{
  "n_mels": 64,
  "tokenizer": "word",
  "text_encoder_mlp_ratio": 4,
  "text_encoder_positions": "learned",
  "attention": true,
  "ema_decay": 0.995,
  "warmup_steps": 100,
  "weight_decay": 0.2
}
Rows from block 14 of the denoiser of a small text-conditioned spectrogram diffusion model, named by matrix and row number. Rows with one number belong to one channel. Each number is 500 + 50 x the weight over its row's rms, rounded and kept within 0 to 999. All counts start at 0. Numbers have three digits each.
Before each channel's rows are labels from the 100 clips, of 14976 (inputs lightly noised), where the channel reaches its highest value: "top examples" is what is common among them; "lies over" is the class under the peak. Only what is clearly more common there than usual is listed. The data: single English command words and digits, spoken by a formant synthesiser in many voices. In brackets: how many of the 100.
# convs0: first 3x3 conv (model.decb.1.0.convs.0.weight, 64x128x3x3, each kernel summed), inputs 0-127
# convs1: second 3x3 conv (model.decb.1.0.convs.1.weight, 64x64x3x3, transposed, each kernel summed), outputs 0-63

top examples: /s/ (62); /k/ (41)
lies over: /k/ (33)
convs0.26:501446525570501454472532598473469485437518509535473481436457568438555561501479459499502500486458457462443516534547520488464532521473482446453498544443449557479469596467544488443387431539515503484550491383473490471491513495559559572519542443527522506477517427502483523531529470498392392535468446434480482550530476536472486448528503488489409574453509434461519585495507598507447747493562
convs1.26:506526580545429551528520454586507510613506500492489523506518534466509466549580583591464567575575564603586542523488540524486441462533538566487481558481541579546518488545508553565544532576549525

top examples: /s/ (55); /k/ (36)
lies over: /k/ (30)
convs0.56:491519511491440525520454655484479587447538512608457577315492513425408538546517521464440346476531585494485464516600480473520513489563512416565405454520473502479511444573487561405410509528447517521515447477472458463488528470462470469454548486469524509524534536467526511413429476478457497492476491499522472523479480540535545469437515548580560471543538504550538496424526502536484481424560
convs1.56:481539546484501495539579559555394507516468550498554490540499503514478633515555603488435472461462477454524501549519482460470600448515470592464510534547510458492474486495530578543526566666537492

top examples: pink noise (30)
lies over: silence (99)
convs0.41:586454499502527517464543608557476446464516575560437492418488607475457572493456527443514483515542469460408354508422467506592506446537557543483450473582510493553444405545413441459420421528546559514590608433462431497493448515498431425577533475543443520434542566480479522485574477516444499535560514510535527516531492494526511504533499558557475505456507553528571548486508473503414539439495
convs1.41:526453478428438462544510506529546464535489530521459514561479566512527524533415426545473455554457550485463481533416565442499533613531574562481497513458564532448526487445483591443664560537494489

top examples: voice: child-like voice (88); /s/ (83); /k/ (51); /ɛ/ (40)
lies over: /s/ (83)
convs0.8:549467442523468454529540403641441509513536533495468509426480427533526529559446460474572551448472460466494466468481508504442493649470535439459394466583518473422534599501462526544527573474464599465634532406478533561479459359511506485431492501500483497524485536504525534447557508487507492521494545417465445555465446527455528519495530426478530593525531525516556510457486584457455525421513
convs1.8:634528449415517501523510583477537634525580478526492525368596560586509511549433520500544503525513485465580508523474515519561506429570557516529477479560481490484433496470547492449530493529454499

top examples: quiet level (75); pink noise (42); white noise (38)
lies over: silence (100)
convs0.61:520419473420476409523489461534522500468508527461519447483502493515496538484536559507492554481473497486480596457524455542532579478496536531498522517518522457552542502503488446482546490456497505578570499553462534525562466481448433496500473465466497527626512511499520445355479617517553600456545682563553452560426534598453483512550396442480437451558491468416414441501479501413485508402486
convs1.61:464527409576440455457526469508464463522505419459547455331486593554528591516486506515507440537529471534455573572566483471529514531458419491531454546493468536551383534530472515534438511504469498

top examples: quiet level (61); pink noise (49)
lies over: silence (100)
convs0.6:441464533425473503580486520510529532552536488494435542498541463524552489466454517504565456554477438446596545432425590531459543551591602493531414547462539498546538458441473518590592521478501527586484475468533448534435525509554492489420570476522412487500403447532458399517510532470557484467506481608495460550456516486540493529470449386479560422553583506510502436463477528446546394462592
convs1.6:457508345467480481525532482436554478457464396472409499407512463483554447526449478507546492501550483520480556566441470483457414457413498447522422496515544557460463503523489487533545512586531614

top examples: thin (high-pass) (43)
lies over: silence (99)
convs0.43:468503537478533437465501468495516482538484462494500380566560528469501459527530534578452391495410516496484503393453578418389492440520483579586589403402517421540532508434480359551575570412529528388516512544493469463513495463521561497545480518527513502441431469474521394554513501538524484424492493470550489439489489473457515481494567536527468530497579563479546445466478484515529446573555
convs1.43:492572502584498495523532486502585541493463552500632572487502484513531426477509574547532451497476548527519516509437487507471464571519487639497488528482562471596613481537606525477584481429470469

top examples: /s/ (70); voice: child-like voice (69); /ɛ/ (48); /d/ (25)
lies over: /s/ (64)
convs0.11:560493443518490522412575467597492502617482588461418472549546493442651547520450438493545500466488498509460460483572452548464515572464553443507456479527536439501534555487561552532522548502477554453323520487559506491457544569479520448529545530537533373476482356540445454555558533474495550567490461529441544557476519444518501507512521557470487512437486481436496573482545502484471541548445
convs1.11:453486642538490454542498439450544500497484529554508578498385461446538507572537466483514465455479505490406493473381555465477568528509559525514366511460542451488477507530457558440484451417478493

top examples: reverberation (65); rumble (52); voice: deep voice (52); whispered (27)
lies over: silence (100)
convs0.16:468558573560534509521449439408527572434567394363521463598515529413586451554441561601531547513404465399430524574577520436482494497509448598606543520449553445502524538486474524604538551513428490537468484447496451501566470494476445498462459490452464528471530492489510556511409525564506501497521525428513532426377440516530475539495506484517544530508511498534452480494489531448484461526502
convs1.16:496484486448526502496502508530365444478561588543560495591474459494522483437479450502471475444487526542493419480526375537551435482440476484504432492538425484520349495508469489451469506444549405

top examples: quiet level (66)
lies over: silence (100)
convs0.18:507535476453378516547495443545485566491437504539437482472427463561498470478506523416508501463512497523579519536558443520570560477485510483512595574500474570495518399520445600426533506479465482496550499448466561451603474436508485435451510525468400487450500521514432493421549549490554608449485454476580446513541445508460474579543573406483456617469495487503568519501618415532433471566483
convs1.18:473486338532467438558484492510466408447524431489476471377488488440497501527388463533474488505501540518451493536434511506494430463468499454420492539576455483393500541498465470417446538454532449

top examples: mains hum (100)
lies over: silence (88)
convs0.23:531439603575508444525491512515472508448425461575503472382494528506478496452554534594465481513525464455567675517450470458552560422498490556447478436413481615519427403542455498522427542492512455489420487487440475588499509524496521509508563483527499504496610480508491462425493499508539550491510524526494452476532459491479423430486485493453483507520561507445385474502454510564586609402536
convs1.23:430477450551518557464520510566446485532527493392480421475567551408482467457516500566476592549513547567604541535522445502517458548480465494495574557482465522490515484475598488543510640561552462

top examples: mains hum (96)
lies over: silence (86)
convs0.4:476519521475480460487486524456440386507434524515429519433530538532515404594472482615300526459489520524616635542448502494499431451466485407486483513458533530466486362511476571436543498450472415567401559575474508525517492461475517476488472538486467476516507489495538447458594514537498497521521527531481524485552515587491483518471399562525454533559512492500510483505493557544469565437509
convs1.4:598601553481494534514468548557463440479515468439530527520558520378509589504502390525567522503451531467594494437615454479456486516488544476568552521517488524520606522476478579535484556490521532

top examples: quiet level (87); pink noise (46); white noise (42)
lies over: silence (100)
convs0.28:564506400476511495528450473505527569488505578509567507448557489458505429544550606557513442472520557514478544494418411477609479532559473441529483449492512552503581480561481489513559520562483615489468482503471511452447520511568339399463458499542514498576400511570421486504457502398512502464507588521511486502424597571532481469539495503560506402499536518585501513496494476560485443403512
convs1.28:370483462482454488429473448467523482447471437507490521537487411462477514493348420523486502440502529430473461443359484411486529474489467470518455431462431520496487481424508494514573457544453490

top examples: reverberation (74); thin (high-pass) (29)
lies over: silence (88)
convs0.14:473523458565527516477572460599439535464530462380580482457530452511568516515452493507478525533340536537425486572550435550539586466563516522543571445414487521507535557527526501577515502510563523560523494461541469499463497405540428455542533504455489522385441576497447486513476382467501470400508421485560517470479474387533450530515556571449482496504531520556526550547542546514414496550546
convs1.14:406485400417596506472513545493433435544470447529490548303489441508554491463473454444520554463431455491484437456475575468451545498473546509523523464437490501508478522503546523526456528458530446

top examples: /p/ (45)
lies over: /p/ (31)
convs0.47:539602553520553475418537490523386428402665535514491391439469525483526439457483566449477488492487448529342444526471477550577540545477527505528518443593508486581546498453450474528353477485450473494500470432536505453492540518506487444512503509419562518457525510475583548577426438472487483473535512548501554475470533448557493529468535489558518509468564551557524522472477411476454520455493
convs1.47:454523579494472542515513527486617513458475469480486460421521518554529484510433586490519509426530493503493514519318490539513505500525507490479556495527432429431450489535524479541315516472505528

top examples: /s/ (49); /ɛ/ (36)
lies over: /s/ (33)
convs0.58:579480490453459465543518428363487490274538492462457501479486528384521591558525512565554448480426538463449559463589550423533463557518411507479449431523563436620403562489556487493477465532533404465510546525486485532469511425513461424504518506487465503445501444437512521501451516533536486467463482534452497445440459534484485406506488491545478483511535490554514478534458511515472578475503
convs1.58:516547615444513529485521469475509505440505496527488462498526575520409546547506578474420541477516462459519506560504452568446306489475508490531454500522361528529466447471435496481440469515455527

top examples: pink noise (39); rumble (30)
lies over: silence (100)
convs0.22:559512447505489436451566509500543476524532635515524511529510511607518498492613508518518552491500487525398459457404514437561590523540497560564529488456564551452676486510538529590439463611536567585384532459611451540523482596531491491567493528458548527470495486495496501545487422538463504467494508575473551513489505470508552567465507510570530482455535499479526560428483549568527489457468
convs1.22:550494351545446419464559516525514519501499430431428540537420493462519571560411528546547473563512541502487467491337519559506474492531506493454540540503462531526448491470490527440441433490439460

top examples: quiet level (80); pink noise (51); white noise (32)
lies over: silence (100)
convs0.62:526573482503452512454522469493492535489534478496448556521462481504571496509480505499453519536544475500506545451475502534534496480551574457547515398464520516485463588497532491525463475496490446445583559502411606399584486483474528475494543458562495468547406508470453445419547634481474571413518642539497403641464597640487475447566500442428472517520429437536522501522522473504496499478436
convs1.62:522519471464492491579482583479558530536486555438463536580464511490532520536424524519537442466511461550462491484530627477524505483459573575558333441522507496517583468503502522464373460470468453

top examples: intonation: rising (67); voice: child-like voice (64)
lies over: /oʊ/ (25)
convs0.37:532481531542488509522593447517420383526444484562446527396457520540497573522491524545480424509487501469411459460457460521590423447503577482482479483422508555465494491514541546487389510545538446515506597434549519481529458568510623516624510521564547520434511516450468524495510529543468359439565505552530542580482542493564561490549529495498496567406524490479539540585491453562457547543444
convs1.37:553500491527537498573580448540584533531493457548498586531586558466461500551488527570531521437478404564524529524445614615449463509506524577434488539513595583501545432511535508477547501496462492

top examples: rumble (45); pink noise (32)
lies over: silence (100)
convs0.34:520550553484528505496664606508441513463592538526508523465554520504537558586537573528505372535480453529476403406454472463520611552642456478573493500491489499495503578449534464500414504539470579543434438605530482508537499494467486457496467484510495548455455430506490482466445394549505495524507555624462503495438487450540548483512463500575524487506564555541555485489440505469472449450484
convs1.34:546483445471539539557544505472545519508508387438501514572517537538499477503352597557514536586578495551539592555355522523522436491490475463510507528535467553476456507525519452496504494602488502

top examples: voice: child-like voice (98); intonation: rise then fall (61); /oʊ/ (44)
lies over: /oʊ/ (42)
convs0.35:460555401545548598499529456431417440464496411508431478535612455481466533518475532513523561513450579478467469585558450356492597555550418569408463495548476473487469508459507468454519487390416406482492584582434499550490555526467437503474522499534447464516495492439533580533451557514501522501497513388447487441544423507484525485524468552444452491534514453537456493581560502524534453501485
convs1.35:617539496410532576558533468460452557457561537497551521590603470565519431475559474472454482522499483533550510562480518508472575521501542515530523524591430547427413467541566534444537500405493513

top examples: /aɪ/ (41); /eɪ/ (36)
lies over: /aɪ/ (40); /eɪ/ (36)
convs0.63:430396641495513542427447510504460594453524472390490544523447552437516389542538487429652506512575389457429463433490437544547528438526575548469588615480486555514522568614476526476466553573539479475508468476426528443495522477473499537572549443497550455483492470508498527519537524513486489458518498490539470518490451495474565436556494455498446466465480437561466509502525536451574490508461
convs1.63:522451528500492544530520567540493506516442460515573602548521541525547485490518453526649511513430452512483491361535580584464523586512561512518542450500525521578570478537591446473539560461500531

top examples: mains hum (67)
lies over: silence (89)
convs0.52:555550467450519452566432541654453396573545488526433454554505318362361482470477484525462544478476455481447575500479516544510419479579468562483615433593522436490492554571516596536465433520501492503579570496510573508454493514421457454511499480467441470543518528502492523541486534502526494492515565462492496474528518481538486427455513502505508466540517515547526522510512455509429502489458
convs1.52:491467485524515514453513515479394484509474469486408476539487489418611378439519455523619497617523540529529531424538485488515622529523463516520517510494652513562508528497504496485496463491515531